config.toml
n_mels = 80
mask_prob = 0.05
arch = "quartznet"
lr = 0.0036
beta1 = 0.8
beta2 = 0.98
eps = 1e-06
epochs = 37.1
lr_schedule = "linear"
Rows from block 2 of a small self-supervised audio encoder (BEST-RQ), named by matrix and row number. Rows with one number belong to one channel. Each number is 128 + 24 x the weight over its row's rms, rounded and kept within 0 to 255. All counts start at 0. Numbers have three digits each. After the name is the row's rms in percent of the matrix's.
After each channel's rows are labels from the 100 clips, of 14976, where the channel reaches its highest value: "top examples" is what is common among them. Only what is clearly more common there than usual is listed. The data: Morse code for random letters and digits, with fading, noise and interfering tones. In brackets: how many of the 100, against the usual share in percent.
# convs1: first pointwise conv (model.blocks.2.convs.1.weight, 96x96x1), inputs 0-47
# convs3: second pointwise conv (model.blocks.2.convs.3.weight, 96x96x1, transposed), outputs 0-47

convs1.41 100:146128128112128128131123167128128124090128128128148128126115240128128109174191138128181128128107111128128130128158128125126128112177170128128128
convs3.41 094:133128128043128128128169128147128128173128142128138162128117110134128128128128077128128128139128128128128128128128143177128128128128156128128128
top examples: mains hum (77 vs 20); tone: middle (68 vs 33.5)

convs1.22 108:128118101128132128167128143128153082128128128163119128126128128119128154107128125128138128075150128128088128223255129128128128128115174128114128
convs3.22 136:128116094117155204128148128097158163128128160095158128128141128184128128113128128128176128128124128128128128128128128111128128128091179090128128
top examples: tone: middle (65 vs 33.5); clipping (49 vs 7.7)

convs1.95 093:128128183128179128128120103165128157111084128126128152128108128128206128075088128097128105098128128128179149143128105128128140128159168128120128
convs3.95 103:161116128128128140128141171193128164141128128128163128139128082138128128128113128159141135140128128157161128152114174148128128112201144175091160
top examples: interfering tone (97 vs 30.5); mains hum (52 vs 20); clipping (26 vs 7.7)

convs1.0 101:116128128128128155085111128082100128128128142117177128128150081128128127128128128149148128128082128157136160079093128099128128128160107176128147
convs3.0 089:128185144128169128128106128131082128133128128196108128074128128128120056128152128128161105128128128065093193128095099128172128099100128092128128
top examples: mains hum (45 vs 20)

convs1.34 091:112098126128164128203123104111128165176128098128128144128096128066121128128128128128128109148128128128135124166128128128128144160128128128128128
convs3.34 112:128128128128128151128118128128149128152128128128141128120128128153119123128128071056162061128048099128188128104112125128128128128128128140128128
top examples: speed: fast (79 vs 32.9); interfering tone (62 vs 30.5)

convs1.9 097:149128128128128128128128097128104128108168158158104137100114173058128128152123140128128128128128128177128128097116128162128134100128083128128002
convs3.9 128:128128128140128164148109128128147128120109128153146152164097056186139128128102144101128128169090120141128084128128128128119128128104118127128104
top examples: interfering tone (79 vs 30.5); speed: fast (63 vs 32.9); mains hum (43 vs 20)

convs1.60 096:128128104128149090128112128128093193111088128128140133128152128095095080195128128192128108128128128160128128128128142155097081128148153163128128
convs3.60 108:128141165128128070128128128128128088128128128128128078145128162128154128124102133152128111128128123104128128107128128107128128128128128128102128
top examples: clipping (33 vs 7.7)

convs1.19 109:090146135128128128069116128155099155075087128128128128146128148097128128144128133128163106128180146089128128128128100128128163128213128183128128
convs3.19 096:128138128128128099128128128128124146106117128128128128106128128128128128128115128101044086106104049128091137128128122091128090183128084128128128
top examples: mains hum (68 vs 20); interfering tone (63 vs 30.5)

convs1.48 095:128114157141153134128156147140151105207137133128128178098146153128105045128112128163125128128128128084128128128128128109103103128128128128063128
convs3.48 105:128072128107157157128147129099172131154128188090146128192109128160137165101071069146138113128064128128130128101128134158087128128128138128112128
top examples: speed: fast (82 vs 32.9)

convs1.64 109:128128128142095180148128128128116132128128101093128154148154128128128131128128161128148128128128169128158056170128101128128128128168128128058128
convs3.64 106:128095146128166126181128151165149178186178156170172163128128128128128098128128109151118171128128128193149128169128115128120128137128190128128128
top examples: speed: slow (85 vs 33.4); tone: low (62 vs 33.1); clipping (37 vs 7.7)

convs1.20 104:145128090119128158128128139156163186128128128128108128108128163128149128117149128143241121128128128128130128128161128143128110100169129128128128
convs3.20 103:115128091097128158142158108128128154128142128128128107128128128165137089128099128128071122128127128128150086128128183118128128128128128138128122
top examples: mains hum (84 vs 20); interfering tone (72 vs 30.5)

convs1.50 104:128128128136128164125128112128128136128128128118172137128110128128123128128162128097128128195162128128119085171170120072128128101128160128128151
convs3.50 091:167128086128157098062128128128078128091096128128128128139128104112128128128104128098091128128184128150128104128128128128111128128128128128159086
top examples: tone: middle (60 vs 33.5); clipping (59 vs 7.7)

convs1.67 099:128061128128133128128128128128128128120142142128126161106109135162142128167090128128172159074128128111128167128128128128109128145128128128143107
convs3.67 095:128128128128128179128183128128146128128120188128159152143141128128153128128153128128125143157049128128139155128128128128128123099128147108106102
top examples: tone: middle (61 vs 33.5); clipping (25 vs 7.7)

convs1.57 100:128128128098128128094128128085128160128128128128128137128102127164080128128128140128128128158128138115120089164128117128132128147128208128190128
convs3.57 095:128128128094133128128128164158128128102128128128128128128169128080098128134170192115084118128161128164154128207128092128128119133128177153128164
top examples: mains hum (46 vs 20)

convs1.23 106:130115128134131128158112146068159150163128112128137136135115128128128128118149128111099139166137128128148128128128128128128128163128128208128128
convs3.23 102:121161128109128128128128108128080148128128064128094138128114128128090100102128128128107066095128128128111139128155128092178128106128106083135148
top examples: mains hum (41 vs 20); clipping (38 vs 7.7)

convs1.94 110:096098106093128104158092184132147156127140128128128128128164127128128128161128157128139128128128128115128128128133128128128082142162151205146109
convs3.94 105:128084126096086191128128128128128128128151167128128075128119128109108213128128065128128128128095128142128075128128177128128107128127128128132112
top examples: clipping (27 vs 7.7)

convs1.26 103:128128128128148128128128128132128128143128128128154056128128144128137128128166119128246128148180150128128128128172115128128084119188106128117128
convs3.26 118:128118128106128128129168173163128140136128127128128128180128129148128133128128128080076154128138078128139091140108122128128109128124128128115102
top examples: mains hum (93 vs 20)

convs1.13 098:128075128105124128128145128180103085128128128128160128135128128078133145128128130121128128161143101153128118128128110128128128101140128126167110
convs3.13 089:128128105082152199128128128128128128128151128128128128182155128174128128110128128138108155102174100159128064052128154128128164128128128094128126
top examples: speed: fast (74 vs 32.9); mains hum (50 vs 20)

convs1.24 095:128128128156128128128128128128128150146128098128109128128128128125134096106128128145098143128128128074128128128128094098141128128158128128149134
convs3.24 094:094128072128128117094151128144128128128128079142114152096164128115070165077061128128128128128157176128128128148128128128108121128128113128085105
top examples: mains hum (51 vs 20)

convs1.55 091:128128129128195124128156090136175128177069128128128128128128153048088128128128128128128100162128128128114128144128128135128103128143116161128128
convs3.55 108:128131128146146151164128128128176156160089128128164150128128121123128128128128128128135128128132155128172128128128128154133128128118162073104128
top examples: speed: fast (89 vs 32.9); interfering tone (62 vs 30.5); the character "4" (29 vs 11.6)

convs1.62 102:141108128128173128169157128128128128156104128070126128128117128087128128107137155128146170128113128128128134128128128128094128152154128149173152
convs3.62 094:128128166115128176157165128143148128169128139128146128128128138128128132128128094167148128128128153134128128128128128128128128101128198101115128
top examples: tone: low (75 vs 33.1); speed: fast (69 vs 32.9)

convs1.68 104:149128133173128156128141128104120128128128128174134128128128128128124148128128128128107128128107128091128042128181128128128153123126128128151085
convs3.68 106:128077098128128128121121101128143128168150128130172128128071138150128110128128089128128128155128156128183128128128172158128128106094150109149061
top examples: speed: slow (90 vs 33.4); tone: middle (79 vs 33.5); mains hum (45 vs 20)

convs1.71 094:128138119086082128108128127155128128128128128128116128128128154128040128183128128149122151133158082107128128128128128092160128128128122113136128
convs3.71 092:128128128115103159092166153128176089128169128128165096173092091128101139128128111128148087128092088128128163128146128153079113128128174153128128
top examples: clipping (43 vs 7.7); thin (high-pass) (34 vs 11.9)

convs1.37 092:128128130201147123128128128128128145151136151128128128128169128010128128128128148128129128128151137097073128128123128149095087103148128128135184
convs3.37 095:128128145128128143128128128128144128170197128128120128128070128128093101128073091128128164128142128128128096128128128128151063128128128128128039
top examples: speed: fast (65 vs 32.9)

convs1.4 105:111139186128148128071166128095128131128055128128065139128115165133128128128123152117169077128128105107128061128128128116084128128128128163176097
convs3.4 096:092162128103128106128100128128094128128140128128102121109109171113128128128151099081084083073157128171088080144128100128128128158065128090156118
top examples: interfering tone (98 vs 30.5)

convs1.65 109:128107122103128091128202162128128128142116141128132062128128094128128099102094128128182130128153128117178119116138128140128141150165128128128128
convs3.65 103:104128128128128128088187128128128128128128128128161128175128146140128128128106098109116156128106089128128128128085128128178128152111128128155128
top examples: mains hum (85 vs 20); interfering tone (65 vs 30.5)

convs1.63 100:128116148110128163146128128102128225170129128128128128128120128103128128128128130128171128073128143128143128165128128142128128175175128159106128
convs3.63 086:099134128128148174073128107185128091128128165128156140128154098149153115132128160178086128168128151063128131128128128163154128128130128108128128
top examples: interfering tone (89 vs 30.5); mains hum (41 vs 20)

convs1.81 105:116128102128128137128128093128113128106128127128128151128128128064128165143139092118138128128161148128128014143128128125128128114135124128128128
convs3.81 105:128128089128128143128128117139160116124128128071128128128128109128155173128171065128128128128128128123128128082128128128128128128128128128128109
top examples: speed: fast (63 vs 32.9); mains hum (60 vs 20)

convs1.1 094:128128148098118086084128105128128083128087128128128038128128149119128126128127128128073106128128128128128098128157142128128128128142128128130128
convs3.1 104:128128204128128099126128084125128149128116128138112128128128101107128128046121128128105128128167113128128128128078070158128128128128128128188128
top examples: interfering tone (69 vs 30.5); mains hum (62 vs 20)

convs1.14 103:132128142097150106157152128072128128128128128128128128154128174062134059128128168128128108135101128117138128128128110128128128128094128145139083
convs3.14 112:156111163128128128108181128175128139128128150137128128128128099084115218128128149128128128128161128128128140200128145128128128129128128128128099
top examples: speed: fast (92 vs 32.9); interfering tone (79 vs 30.5); the character "4" (28 vs 11.6)

convs1.12 107:128128133139128128128128122185128144128128117142130128120128143249128128171173128128128112117128128167128128128138093128130139128125137128128128
convs3.12 121:128113128097147128128100128153150128147128194141128128143050128167148128128084128163128128128128105185128128128094108185128128128117128115118128
top examples: tone: middle (72 vs 33.5)

convs1.70 105:128134128128131154128084128160094179128113128128128086090096177128145128156128128139128139148144128128128128128095154098128128128176128136128128
convs3.70 092:128128128128128128128128173169128090078128089128186085128128159128126165157151128128146128103128128128128128128155128128177128128153172157146171
top examples: interfering tone (88 vs 30.5); mains hum (46 vs 20)

convs1.17 102:128115128084128128128125128126128128155096128128128161107147128239128128139128135128128128128143101079120128094094177128128109132128128128148143
convs3.17 106:128160128128106128128128136157128128098128128150128093128176102054128128140128128128088128128128128137126128148128154128177128128128173158103128
top examples: speed: fast (66 vs 32.9); the character "t" (34 vs 13.7); the character "i" (31 vs 13.4)

convs1.76 097:128128128183128143128128128128156128129128128128128146085128128188067128159092116128128128128128128128133138128131128066128128128143128110090113
convs3.76 092:128071124128152170128122178167168143128128128128118160151099085128144128088106087128109080154102128145128128128145128128128111168169128171128128
top examples: speed: fast (65 vs 32.9)

convs1.59 098:128081154142128128077128118128128121140131128128128151128107168146128125072130145146128165093098069114128094097128116128128144128168120150128128
convs3.59 099:125128159128128132155128128128131128128092164128177168139171136128161101164162128128128128128077157128157169128128128128128135114124131091128128
top examples: mains hum (75 vs 20)

convs1.86 097:128122128128128128130128128128128128113128098095129074128097215128128102115128128113110166132128128153104032128128131128128118128128128090177140
convs3.86 089:128112128128141103128065128089150128128128097110096173128128128096128128128170128128111159128128096122128128128128128128128104128128128101128164
top examples: mains hum (71 vs 20)

convs1.46 090:128128116128128128128119128128128128111128130128128128128128099128128128114099128128122128128181128020146203093128128128128155128128128105157230
convs3.46 101:128144128116128128097111128134100100128128128097091114127182128047091145128128128128128096128101128119128128160128128128128128128128089128142128
top examples: speed: slow (77 vs 33.4)

convs1.85 101:128128116128108122157128195076128128098128128128128128128128061144128106128128148128128128128146128128128070161128128099093128128128128128128128
convs3.85 096:128128128054128134128181128070128128084128128111091102187114128094076132128128079128128158128128084128128063128128121128128062152134135090128094
top examples: clipping (45 vs 7.7)

convs1.51 105:128127128128120128144159128128128179128154117128128128128162128073128070128128170128128128128124101112115128128128142168145128091079128159128101
convs3.51 088:128128128128128102128128128128128128128079073128128153156128114161128128128128163094128128117128094040128150101128116128128195128128128128105128
top examples: interfering tone (83 vs 30.5); speed: fast (68 vs 32.9)

convs1.82 097:170128128128128172128128128128128133128128128128128128128128161128128128128148091128128128093166128132128053185216128125128128150128151128199097
convs3.82 126:138123128103152173181126128128153128095128143115128128156093128202128079128108146128132128144128128128171131100128144128123128128128128091078137
top examples: clipping (38 vs 7.7)

convs1.40 100:203099136139129092168138128128147103136067128128086088128180128158128081128149128128117168128120104104160128106154128128150128140111129128128128
convs3.40 089:104128116128100149093108168128128077128067128116128172128128128128128137128128128131111128128097148134152166164128128128164128099128128128161128
top examples: tone: middle (80 vs 33.5); clipping (25 vs 7.7)